{"image_size": 64, "encoder_widths": [80, 112, 176], "fusion_encoder_layers": 7, "fusion_encoder_qk_norm": true, "fusion_encoder_connector": "linear", "eps": 1e-06, "beta3": 0.999, "alpha": 4, "warmup_steps": 160}
Rows from block 2 of the fusion encoder of a small model that answers yes/no questions on an image's attributes, named by matrix and row number. Rows with one number belong to one neuron. Each number is 128 + 32 x the weight over its row's rms, rounded and kept within 0 to 255. All counts start at 0. Numbers have three digits each.
After each neuron's rows are labels from the 100 texts, of 14976, where the neuron reaches its highest value: "tokens" is the input token at the peak. Only what is clearly more common there than usual is listed. The data: close-ups of made-up surfaces with and without defects.
# fc1: MLP up (fusion_encoder.blocks.2.mlp.fc1.weight, 768x192), inputs 144-191
# fc2: MLP down (fusion_encoder.blocks.2.mlp.fc2.weight, 192x768, transposed), outputs 144-191

fc1.112:148160117189122200144151178144153201137114135107084168122092155119137132120124126114124115104118136174165141124125155150162108137125205139178098
fc2.112:136114157172118103083075144075112153169134176106137182125114160106080085144075128111143132091137106114072133105061172044107091207098059118136134
tokens: "carpet"; "stone"

fc1.10:106049168131074179087155104162137146096149119064076153152105135102080151143125189110117111158164140164136159142148163170151098127118143109121146
fc2.10:149165103142102163161107142150104175166125035123146095115171131138117153127129126166074190163114112117159157085129129157126153162159151108182127
tokens: "woven cloth"; "tiles"; "wire mesh"

fc1.700:172115112129158119121108183159090165163138173150104111098165136124183089161131110164100100140071126149173148108105131147084133122141117095160058
fc2.700:087195099111122179140144132104144111145161119171182155100138118159110176113101081170132180150115115111122110141115131199057115192152093154113113
tokens: "circuit traces"; "tiles"

fc1.199:137104092085135095080123127165055119119176206172131125123135120108162094180109087165108064155079135082146189143127144136146141076112131050150062
fc2.199:157073122180089124113104151107137157166111162113135177093117145098079077155104169061105153134101150104128151138092197083138117187060108100178122
tokens: "scratch"; "specks"

fc1.28:128143096043130098118113131170069071093168152195196094173152092132143109144166089124127104149122117065134146144129137109130172060150082103111124
fc2.28:137049172144103126120099124117118116165137167086078195112108137110098080137100181076122106129137171114077138146093140071139065172097134078167102
tokens: "smear"; "hole"

fc1.238:157171166081118108083109117148127076149136092175086070106085090139074175153158113103074124181158076102184109087149174153104112151110170107123135
fc2.238:108161117174141161151134098045182172139113098162139197162125106139146092116101130131149147116171103151113110093105144113112099076111103067116162
tokens: "leather"; "brushed metal"; "wood"

fc1.448:096092121171168111170106151077153153132132194112161144160140155088155099104127107161175136113062132149105173166114123101144166121161109146161081
fc2.448:106125165110163091145170086144124098117104168138104165139094077129173119101093072160165063110189149140085091186160103087144143095137174139109141
tokens: "specks"; "scratch"

fc1.320:152079157099139130122160115136090140089137081162159037114158090115127172117121097099055167128142102079163145115127123147115135163169100147089134
fc2.320:115105173118160125129151084149091094134128198131129185165101143130149088087102105145161107100142150162119101142144106049130133113134125161096154
tokens: "stone"; "stain"; "wood"

fc1.391:107112117121111093154120157107162145077133105106177091145109093100130161141152147117166141130078144113100160139121096108041140119106074171117137
fc2.391:095076160120160099124188108179098100100097168182046145150082126109143093115127151146174082122164144144097111129142112105156145098118146091096140
tokens: "smear"

fc1.384:143090177106103124066152076127154118102131130133116111112147074139121169133129122086112125145153107130174083111148149130147104126143152105090225
fc2.384:120136133103139098120098118152082089109117100179077136169129112130139143099136151143159105144159105121084145126111075106140129102160180183137128
tokens: "wire mesh"; "tiles"; "crack"; "stain"

fc1.107:106117132181155126146113169117142200139136159099150180122117161061157135122095126186149112083088147178108134132091108140115145148156100118166091
fc2.107:121094149177156118099123122140134147181150198112123167171121172095104118090048091141147112076127132142104079153070128110144106198107026131140103
tokens: "tiles"; "carpet"; "circuit traces"

fc1.578:150126166157145140109140191124150155145175140122146118086177129055151131132105127132120114115071126111135158118073107158135138105151140072139053
fc2.578:139121104161133142095092179093098156171146143112161147087140143122075120131102136124093180113078133101165163124071157152081118186102093120184081
tokens: "tiles"; "circuit traces"

fc1.226:149199090142104093113084170125117115172178158157125144136125108149121121105112148094155069159105137142119115116148175100092100103106133100155117
fc2.226:176117153146112118090067147131198175136084184116131179105105165141090078144104161088093155132145143131131157097122199068140099170106070065170157
tokens: "scratch"; "hole"

fc1.458:137108119162142142111103135145156177120147180104161160163099144063128113163059127113168076107114177174124149091149133069157147119107131100154128
fc2.458:108063166159117110146112103149120111140132192096105188136071126126148074097122100097149084111150149126119086153125105078163152141102148131138142
tokens: "tiles"; "carpet"; "circuit traces"

fc1.569:077108118074136115139186169125071136070080150212153141138108154066161124117108177164133137123147132139104151164122097121145149132131102188079133
fc2.569:145124156127193146150119143074147135187064191101175139153119128143089087116058071157132091090133145136079102170099100093077119167142113138099114
tokens: "leather"; "crack"; "stain"

fc1.327:146131110110134117105114140172075144152142174170121121136130137086144095138149115157118025130096152097118150158101160147133147114102137049156072
fc2.327:122087146187108117124101141110118173172108182102141180107130159098102071127098145064146140115134179105088120138120162049190076189090081098171144
tokens: "specks"; "scratch"

fc1.593:104129067088150126124143129130101092121149168146197096154120099141164120119200112181151105155129186051090138141146163128107188060123053125095109
fc2.593:145070183146125082088105129161069163159138172122095160111129129107110084155085177068120124113160177123085117135128134058155111170102143086174127
tokens: "smear"; "hole"

fc1.153:112088140143124151152187115144144119117134092124112096121159102121145178138158103153082146155177150135137124073116053178147088083162202143080120
fc2.153:163138092138117160169102138151114148181127088120098155118124138104119177135091177152143158151080121116125148061111099211089137095126147157136087
tokens: "stain"; "crack"; "wire mesh"; "specks"

fc1.441:145175185163142159168177162114168166082079116127173115138128142104157199116115123164130181125127140169181121059117083168131149104190130200107129
fc2.441:178105118144079158104104166034094154155132135103135130119148143156120062164123173099072172135110113113143156147132167114149146137106120145164127
tokens: "woven cloth"; "wire mesh"; "leather"

fc1.746:078110120143113098170135088051114122148096113127165139175108145176129136075162178109189163102162140172066123168163103090095164098099038204121155
fc2.746:127099142101110123125145119161119107096121110166108094169108116170161109148188163112112117163137105153179173105132136105160116158168127101101184
tokens: "bright spot"; "brushed metal"; "wire mesh"

fc1.381:108135102168168099132129164118134157095172158109145179162113177090155094099112136151170172103113193155080145132108096133098146101142099137123099
fc2.381:108083158127164106159163144155108092101118171112118172144096131125142110122108121137153087118145188156096101138164093056154136107121170146119152
tokens: "circuit traces"; "tiles"

fc1.188:149178134203118181154146175126178191160116117102100158115106150123137141110116115099128116109118160176132140089127139143145099161129194142161125
fc2.188:147126119134089158122056137083121125149123122126123171106123162126077081159108170085102166097096079172136159116092168088139052174093069155160129
tokens: "carpet"; "stone"

fc1.87:092134116105113129127144127125140112071091093112108063124126018118104163139168138163082200159169122117131135095120109124120096075161153151098148
fc2.87:109162087133167162134111108115106141171079103178131171145190119073133161096181108212129154156085087149133159083138124196056122124159158147125107
tokens: "stain"; "specks"; "crack"

fc1.287:164109129130120082059110094124150114112136131147097110082151098123102126196125112100124156175207111099138103100094127121127105120102192117086173
fc2.287:144064134111150119136166142089129108070081106173113102079061052159153112149138131127085134139142088160174102061093120081113180119173086113157131
tokens: "leather"; "wood"; "brushed metal"; "wire mesh"

fc1.710:129150093163150128202151182124104147125106162187186117129158075087123117144108121123148115146053075117167152125082120154108160119145098072152098
fc2.710:105179095130172163111160142096147124109165102134136101131146134154110185111104098201116147090110151148156097126133120191066154128157103168109117
tokens: "circuit traces"; "tiles"; "carpet"

fc1.469:124176102091102123088103150145124092144165123190124091144167091151077094177186134106118097196154132094115132143151175148123103090119153091108147
fc2.469:093079156100102103121118131184110101132135158156097125130119110113132064128147130077165111145139151126091136177128167060144133133126131049135114
tokens: "dent"; "bright spot"; "scratch"

fc1.284:139127168158166127162110124095126176131132148172144203176113154118137097097075145121179135053109110186080124114146140076081151132155067179171119
fc2.284:152104153155102111144092119089127112100096134114101171178079084157097086143156179093171155188175130152112135098141121086172074098147111114133144
tokens: "woven cloth"; "leather"; "circuit traces"

fc1.206:086085178158153133150151160078181144102102142101158138172153168096162172089091147153148163109084139135092154119085082095108166130152094165088122
fc2.206:098067158084145076150142079142132093102101152158089188154115105136132140107117091143149093083133173161106096161153092081153137086160152146098142
tokens: "woven cloth"; "leather"; "wire mesh"

fc1.44:132140191159159153175143153118132163127138144100158108169147138094121217114111147177140128077161165164117095130110116127103146105154125135063185
fc2.44:136114135153145105130144150115112116155154152108096141145031166119132063150131130103163128079171148127126113112119123077169142157145120124129132
tokens: "woven cloth"; "wire mesh"; "leather"; "tiles"

fc1.412:102111123125108120146126079116148124129114106098105152136072105210113129107140153111175156136177157166072100127186112110144108137120102187116182
fc2.412:106141139118100126168142121154159109095092098179080095168147106156187141105201148127110144161150083150146118132146123169145127074162175107096178
tokens: "stain"; "scratch"

fc1.664:100183075109121087126116107127086082165109143199166123190118136163103086118196117133194080141170150093079137155178149114108109067085058133117127
fc2.664:140100113126118098136098168179117140088090152163106061143149099129147174157200147106095165154103106104160149141164156094179162095128129076137132
tokens: "hole"; "dent"; "bright spot"

fc1.377:109099184174142159155090144092192126075109133076153185168126150113159118097052157130169145082080171181108109094101097079088155166136112154163106
fc2.377:118077165111138115141141108114109089119088177104080198131080124136154095090073115139144096071164127160085109123147086071143102147139127151106142
tokens: "leather"; "circuit traces"

fc1.547:124092105146160151117118141114078136171161227133132093154159127076158115155091080164117082149040169106122122126108156103084130096156120105136112
fc2.547:050161163110154110167168086153105067116137165146113144178118127110131156101139087170150093102175152143093112152159104139103128112139166161087158
tokens: "specks"; "scratch"

fc1.170:111083167170124150142119126085183191116132134077128216146094182099160124126068174106157120095079168180111139107093094112128143196129123152175120
fc2.170:149112172152080153125103133052119137138130149108096164115082158161113082105098163075135152088149104156129132066109113040135079190130048150160151
tokens: "carpet"; "circuit traces"

fc1.105:099085158156152128175142127118205169106092138087153138151133129122168137084086164157157168083120177150094113112114077099113156114179103170089114
fc2.105:100109120119131108132114117141069110162095093118087190153119105145167157149115114166165106160108141154108100095161080157115113042158178140102175
tokens: "wire mesh"; "woven cloth"; "tiles"

fc1.343:106127077093114114120141131123079090125137164178199086150157115153144082126176105126146070173097140084099168167150149107094150052104057123119103
fc2.343:128063104139099082107095142142120137147115169118110130104133126130080092172139179064103114151119152112137152160115157070169137149095111056192126
tokens: "hole"; "smear"

fc1.29:151145129131126137107144122136031101105113065081111110053137120155100178102115119113098161177136074067147108091134166185218104135097138106166098
fc2.29:095149152104169102170149085141096115102114174143125148184106110089163151093116075194157080070146136148083096161182090104110142089162150164105157
tokens: "specks"

fc1.310:164178123124179161138148125150115134125191144091150123106156140139128148091072105186133110112079104090175100078114116193107118123147111119083147
fc2.310:140138102145108163094082152096142151117127116127145109107168166108094144129097147124070154144090056092183139092078174153087137157120065109162100
tokens: "leather"; "wire mesh"; "tiles"; "woven cloth"

fc1.563:175150172213110174145110133102170192158127081078073168089103166142116141105063154089143136088136138191139118082094114117135087194111149138175138
fc2.563:174117156159082147113080131053132147141127138094112187095090168144105102134089175063120172091136116160155133077097128066138087169107065152172135
tokens: "carpet"; "wire mesh"; "tiles"

fc1.659:149114095131131118053091172136080132137186178155130150136106110107148089152111109146143067125069133104110189184146151135126144088096144060150082
fc2.659:140086114135109091097083174123144162168126154124091149096119155132103073159128178045113142121124155093152161113115160061160113178107095075194108
tokens: "scratch"; "specks"

fc1.633:108124123183146133124129143111148168137131186081150165143129172101209111115098122127163129072088151162102153145097104094145178149148103127126061
fc2.633:160051151141109103097090139062127167141090151114123147039071115144113074159090134062138149097162145100093183134077154062132083193090042093135129
tokens: "tiles"; "circuit traces"

fc1.650:107144166155218150125150162107123136140087153153153169118123160090116135141094097136111116095115103141157163113123106154132145146160140120116121
fc2.650:110192121138173190147103191081135185188097072104087168098110128117159119130146138145123128088100050132059113078123085161123112130137152186123124
tokens: "tiles"; "circuit traces"; "carpet"

fc1.759:162186146168105161127105151097162177138137121063094178119072189098149143111093126079122155129102124200141122072079118128133106186130204162160107
fc2.759:161098153148065163107097149057090144145140139086094148064120159135095110129100155084112186077107108123132169076078153067103094169092051120157137
tokens: "carpet"

fc1.272:110130131131171150125146128127069161124079180134167109131148196126135105116095102195090113091123123113115114134120130154146111149167119140159139
fc2.272:079166150088124114194113096140148104107120125112070103151101103146173150092166093185157089099121121188072081142187090137116136074143175166063189
tokens: "tiles"; "circuit traces"

fc1.680:147199173153119152123094140127176130139141114097099191096091141151106106132088156087135115130140136186150113083119131124109092157115163133137147
fc2.680:147115182120093113125109148096118092124124156063057234143086165155116114119111150091145123084134120157123109090143138057148094121129100196127145
tokens: "woven cloth"; "wire mesh"; "brushed metal"

fc1.525:119131150146170157155171127136148148076126126122171127159154158119164166103113122163140134104157169127082128113116053130141185129194091140106127
fc2.525:156117130136185099181133106082116127186085150111121139167124150127128151112091090209138096099101144177076111138184129109097107129150177102094159
tokens: "stain"; "wire mesh"; "crack"; "specks"

fc1.163:105118151158191165178116175113158184129113173097152172141148181095171129095088121159154168078062141150108161088080103139119173126142099141134095
fc2.163:086111193140145084127142130116090117172159181115115147165080123114168049132149138173176097088131122112070040129112106094140127151100147091119126
tokens: "circuit traces"; "tiles"

fc1.533:176147167197106162171115149121192207161137123078068188082116149094104159133098149130128155088090128143139106094080129149139086196116135154182117
fc2.533:146130121152092141104076156041101148144126145121087180120091160156076097179089171089093179144111130160170111075109146107151083137116082174140128
tokens: "carpet"

fc1.430:110122105078113106112152123140106091095122135173155069152169112119166106093156125137150105175113125089097188143142164108133148080110096091151091
fc2.430:138057162130120106100107106166090125132126192147088188130111123106135094151127159093159104098140166122085136138132149067136127187101129059154154
tokens: "smear"; "hole"

fc1.191:081136140109139097129143150127144114097142180153151078133135140111134168128131137165139163125111110092107129098093121142111165079180119183054100
fc2.191:174120096156131108086119142089085198186106137075155103074135170081089143126081133120065162142095118064171119106098147154119152184130080107152092
tokens: "leather"; "stain"; "wood"

fc1.213:127130143132144169159191107087170154081107202169115165183103201117173160096129105152149091119149160154102145126152101179121137145144117109114090
fc2.213:147080148150122110136124096136092124128114208102089158165080121145147102119098117112138088075161127120096117116134133023144097139111124142132145
tokens: "woven cloth"; "leather"

fc1.527:107125164100145120070123141133106095146160170191177070120179086133149125163176119153122091202140144054144144176139140113098133098154102105079105
fc2.527:131182116149146195126135154071149150112124086123172094132215135120097169119129138153119162158081109139136189136124149201090109108108118151154119
tokens: "bright spot"; "dent"

fc1.389:109133102114166148164188142177163118084165114071163053151123068121180187105139134154120152098160129098135086136143094155198168059167139148109142
fc2.389:167121110123162118135096147134080136156105128110114171129144133088147163126124088199092098142093126114132135129097090211106120115148164157141113
tokens: "crack"; "stain"; "specks"

fc1.182:100153057080142090141133121136070080117120157176191076159142127130145083117172095137149078155103146082107172157124150091103182054121082133117105
fc2.182:110071106150100119083096153123101148164122153159099153076160146112096090160138184071102128138111153092132178151127164063144121143082128081189114
tokens: "hole"; "smear"

fc1.631:120128071099137112104119138150085077136140167168169053149149114142142072127179126140138057188126161069103157170156164094107143075108101103121116
fc2.631:144084086134093128084114170139108162151123147146129135079155127124092071158120179067107135160126129106134182158119172073157141154076124065205124
tokens: "hole"; "dent"

fc1.595:136159128126168107127125122111146097144100145174124084136139109132135126125137039151177114164155114157176155112115128165054093127109147110054134
fc2.595:195179125125095179120062102135185111150122127099131039094135146192104112175066106118115135140114084146133117086147108133139138135124119153150114
tokens: "woven cloth"; "brushed metal"

fc1.762:111146082063129083118136118159078060118138166180174066147145108140137111143153097117131090195118135057119167152160142120093152044110058083105102
fc2.762:146094096146095120085100163106115153172129147118108149084125148131092076164142185074100134155110139070142169121109160077155127176085105050191108
tokens: "smear"; "hole"

fc1.654:150131117112084114104098128109168116155163161128109151135099148155100099128105137070158087160154130148120120157159173089145135134060124120151132
fc2.654:114059148156088074123106139157141138115093194144083115112093107123107070133139181054140127162167130131119165134131132082140125123101126066148156
tokens: "hole"; "dent"

fc1.26:140149116085089111072126122143099079149160078154106117090144108140098173192135115101120146150159073117142135078132153153138097119080153091080159
fc2.26:112056178155145069097140091160161104126116169123081110168049153115131079125097131113143110087170193132106164099111156096163085126142134098106141
tokens: "bright spot"; "dent"

fc1.485:171130135071122070107139122131116143099146123157081111118140107119148104119102093125075084189120130044150136081122129160100108093147195072133084
fc2.485:141140074115083208121127168095152139115130120126150128102141121096067143131141126124129202118120086151141139157082137102078098194096064185135106
tokens: "specks"

fc1.234:127118143116112123155143043114141114115094109138090127147101115162104130115122116115097153114208108105122073138170089145167097138151112138104201
fc2.234:131202123089145146184147121171143136117106105160099089133128119126171165120173134180133134168123030160165117122181117176089127085191147176086124
tokens: "crack"; "wire mesh"; "stain"; "specks"

fc1.704:108110051148170095152130136122107133126180212150129108182106117083145062128133116180162121134098188141110174152121139101103140070153077116106093
fc2.704:150065147131137119120115131178095110182124208092121193115093163107102080149115164118121124091168134113112110159130122066110102140088131106136127
tokens: "smear"; "hole"

fc1.765:157159102112060122107114153145137112189158159196137121119131088130099100174168131127148104202157104105124101158156191132106064109128172100148150
fc2.765:127070154116134094069124146163117138118090156147076110109129123100125087128128122067142131167172165135123143151154143067175141131099121031135109
tokens: "dent"; "scratch"; "hole"; "bright spot"

fc1.687:116107103110124097105097188121085135144132170165142127147158156081144097172149144172119082145065133077128174127105155154140144108112096078131076
fc2.687:113061110118096106101088156167123109125126171132111149082127137126063082136146220063106130168111121114151184121135150093125163167100104082173102
tokens: "specks"; "scratch"

fc1.607:152161172198114143155107122104173179139116126099117179097118186119125112088043163091153142079116152174128133109123083106139132175122114173145118
fc2.607:149097154149090147124105112033112126132135101094097196117093148169117103128118177069126149106118091167145131079101122075147098146130096187131122
tokens: "carpet"; "wire mesh"; "brushed metal"

fc1.64:111087138177157128127077168116108167109125198102168155120110163071167098146096126162148102096075141136121181152104138104134167130116120116157083
fc2.64:118090152115132085150120127179134096114146194098092154121094123118118097097123133129170071087157131167076139178152123039150127141137188098146132
tokens: "tiles"; "circuit traces"; "carpet"

fc1.670:119174117095120166141171176185178098100114066089126098133111088133161156130146133165134152115146121101140124120114044142184126099147149158097141
fc2.670:135140098151129177145098141095101174175117130113131174085194111098140193144111138187104142180096118114157106133090116204135098163149127141128084
tokens: "stain"; "crack"; "specks"

fc1.151:169148151082114129082148112124095123153137058126093077061162070138101173151132109124075084142146088042149160108131189185157065157122161097106140
fc2.151:142090133141151082141134100190112137135124189104119162146069134109164100123055115175177090090160131153092095131150124093150146158124151158123145
tokens: "specks"

fc1.387:077151108112105119160107152120157169115102084154114175194125120096075150121155179144180139162132161127117130122138084146080117120098115198115127
fc2.387:089096181117131084115147117185096109170089197143085150177113123111141129110125114169131100088169174132079086151146152044163135102155175100103169
tokens: "no defect"

fc1.295:119102122158152134148111148128136154120157180111145159178153142059169146087078142154135175094094150145113161151114109090071153124163089147118074
fc2.295:073125180112190130134138108131089145120153132115162163170090125096129145094141099166158098087163144117037073129131116151093155096197173139082156
tokens: "circuit traces"

fc1.586:139179104083108108178142138148078067081098092147188112148171088090172181124148109165121145170074099106147160083112098134080150126113151139128135
fc2.586:162149110103098150122098131044140142090170110135142174086161123133123133107102144090109164129114142073133165122059148109104105154145094137187098
tokens: "leather"; "woven cloth"; "brushed metal"

fc1.473:155165114096098078068095156118090097109127167211127079090136084099082135196114101142113127211120079066156147128140164139048119093131145087127106
fc2.473:151107087126108127111099161132100138137134136120104201053142118069111128158080181100095115145122185084101127191098213072131123184075140155161093
tokens: "specks"; "scratch"

fc1.136:114141154188114112117087145120143172155158145128092184161096165128149125137092166074150088108123172161097131099120159077110126110093138115154104
fc2.136:161081145138101128088085126126127134135095148123108179089105124143109073157124178047128151133118137130183136100102153052142104174089057114177142
tokens: "carpet"; "stone"; "tiles"

fc1.49:085105084151162132141154159063115119111106157128157093143196169101164100103127132172164129150101152101105160150138117089115168123158086157126087
fc2.49:101054130147141076132108123142086111135124185150103150167099109150129088169124135084153087113153163119107118126147148086175112109107164073132152
tokens: "specks"; "scratch"

fc1.404:118092131145139121137086122104124129129100235152152149186119140056157076147077108148150126117101148117109179141111082110086146116159104118105121
fc2.404:128083169136131145122136095209052101145114138122080142119098099079135094108119142192140077118116166146086095147096112074100077066114165185109131
tokens: "circuit traces"; "tiles"; "specks"

fc1.344:115153070096139100113117122149083074128130165163190085133143093143145090129158121146156093184111143066091189165157170099102137059104076112124113
fc2.344:127060108137087106091118159134116148139117184136106138094136119140086065154150175073111162162115153100134175139119157084148118155078130052200127
tokens: "hole"; "smear"

fc1.138:181201116081116131066120123156087082153107106174102093110130094175111124174149093119100095171150084097199103115126154164089072084109169118095151
fc2.138:129061178117127090111139126141092101163121163088115158153121139127146083088077118120143070096145182125092122157111139105144125211130127121096149
tokens: "bright spot"; "dent"

fc1.669:106125133141103130147159063110162093097122093099092137140117125181134148094109133109161160087187093179101073144190108122133121148117098173120223
fc2.669:106152157073127113169148087159153101094096115144101114157096098159154182099174143145159113160153126166105101098166087137124161102190140145102174
tokens: "wire mesh"; "stain"; "specks"; "scratch"

fc1.753:111116094144131125177125154110148136099117180120172146178130163074154102102123113153154148117092150136099150131090099120144192078154089157093118
fc2.753:134077160162154070140153102150126105127135162088091144114100139109170105156098124156128121089184140101109110108155104093109129145119163147128126
tokens: "leather"; "woven cloth"; "bright spot"

fc1.506:155123147087075125113139078151155090135119069164137139108097084195070132121154159088161119144146114097121101119155151110116101124095143118119154
fc2.506:129136146153113108135117132101199148132091131113049116123136121164132139137153131086107145197138122126090099105116147151200088140142157061094165
tokens: "scratch"; "bright spot"

fc1.723:181138140117097128063165141145155085116162149165043135092151124118134152185116094115086093189166106159186105151099140137138110105134176113110157
fc2.723:137149151133133118130141183057121155154119186081169166121098146118084117116092099126159143061160121080070104105098128157093124175117124137132129
tokens: "stone"; "woven cloth"

fc1.236:102118106129075128143141054116149104131134076096100131137081109185100134101139132098150157101208142163107071126178134106147099145115115150129200
fc2.236:102122155082119128168154095156151102054124101159092104168110117183159153123180136114136139146166137168128116111176095134138134081174135119100176
tokens: "scratch"; "wire mesh"; "stain"

fc1.673:099112092070121095118117112145070072111156186183204061165143080135151107132175105134120075182097158066119167153141118113065179069096081088114094
fc2.673:150078096155078126095102149119096157149138158119114190089162158126076082162107162063096147145099153079136166144107178070141122174076117076184108
tokens: "smear"; "hole"

fc1.19:108160055097172096142164124151093108099140173169204056152158065131170112120169115169151124147109128104110138160141134112074137072120074095107128
fc2.19:168075156144073112093086140106123157181112152076061188086081181142093107140100157076096134085115128148119149135142137075182134197085100078183129
tokens: "smear"; "hole"

fc1.603:124157103093116107099156109118081124195157090188139092129147093161059094137201096106133130162157115092124102141162174110163099073102146110134150
fc2.603:128071149107118071122119094201143096082134187147059098138097123134130110149155113109161086146152191119103148170161142080172137104130194056120147
tokens: "dent"; "bright spot"

fc1.142:165168149101091125072162095155136098167128094115072098109119113154097166181148107106050126199163108060183134122125170161147072143129152126097154
fc2.142:154131103152152115138179155047177155099122090137143104111142124155164155112055174161060133104144148144131120168136109166120156117151120140155143
tokens: "crack"; "stain"

fc1.378:141169122104097092102140077101152076143110088092114131116115105194077117130168149104146109120159112127101094142182152118136104150098150138132166
fc2.378:088124164105112093153119089186153088095096123155081104125124116147158157118206149107139140141181149157139147126155103129150165082165150105100164
tokens: "bright spot"; "scratch"; "dent"; "no defect"

fc1.324:099064116193134136153163149101109154132141214097152143173171111115128128125142107164144084118077137217080117139140125087085128096075073153131132
fc2.324:119083133148074071102120159131149141102124138129093138169088181097150061136108144052139133156153147116120148073122145087130143182117126119144113
tokens: "circuit traces"

fc1.74:116111119165138155170141158115163162121148162134154117166160140086175116120135147172174142074100134142104122163108094125111139128152100153070098
fc2.74:138151107139139164104115163097130141152153094124201093098167143102128147121081125143079160155103111084177119129076148166083138106098092150176078
tokens: "leather"; "woven cloth"

fc1.245:091108091105120109153103118121084108102100154169194094168164087130157102113167126151156130133075150087109155172138128087118174058125084128126104
fc2.245:155050135157072094080092143117114141164150140091109186064127176135093096131109185049133137136139167115110158151102152077171118199092100096178126
tokens: "smear"; "hole"

fc1.281:147184114062108155110142094126069086126086087170100082120122101151084135125149104109099108177137073064167149118130141145096099152099134134108184
fc2.281:119044187131101109118160119098132133182100215140140195149091145065109077088156142153119089049164121165093128127088090084206128168125126108128146
tokens: "bright spot"; "dent"

fc1.288:184129109107084133083089116144106134147123125171116129097123128145113103160122113095103074175110081088189165147099173131185111143105171063177118
fc2.288:119059153188138081133118131124121118145113188102070185108095151102122053158101118094155114121169123131077157136113152045167052166085118075131116
tokens: "scratch"; "specks"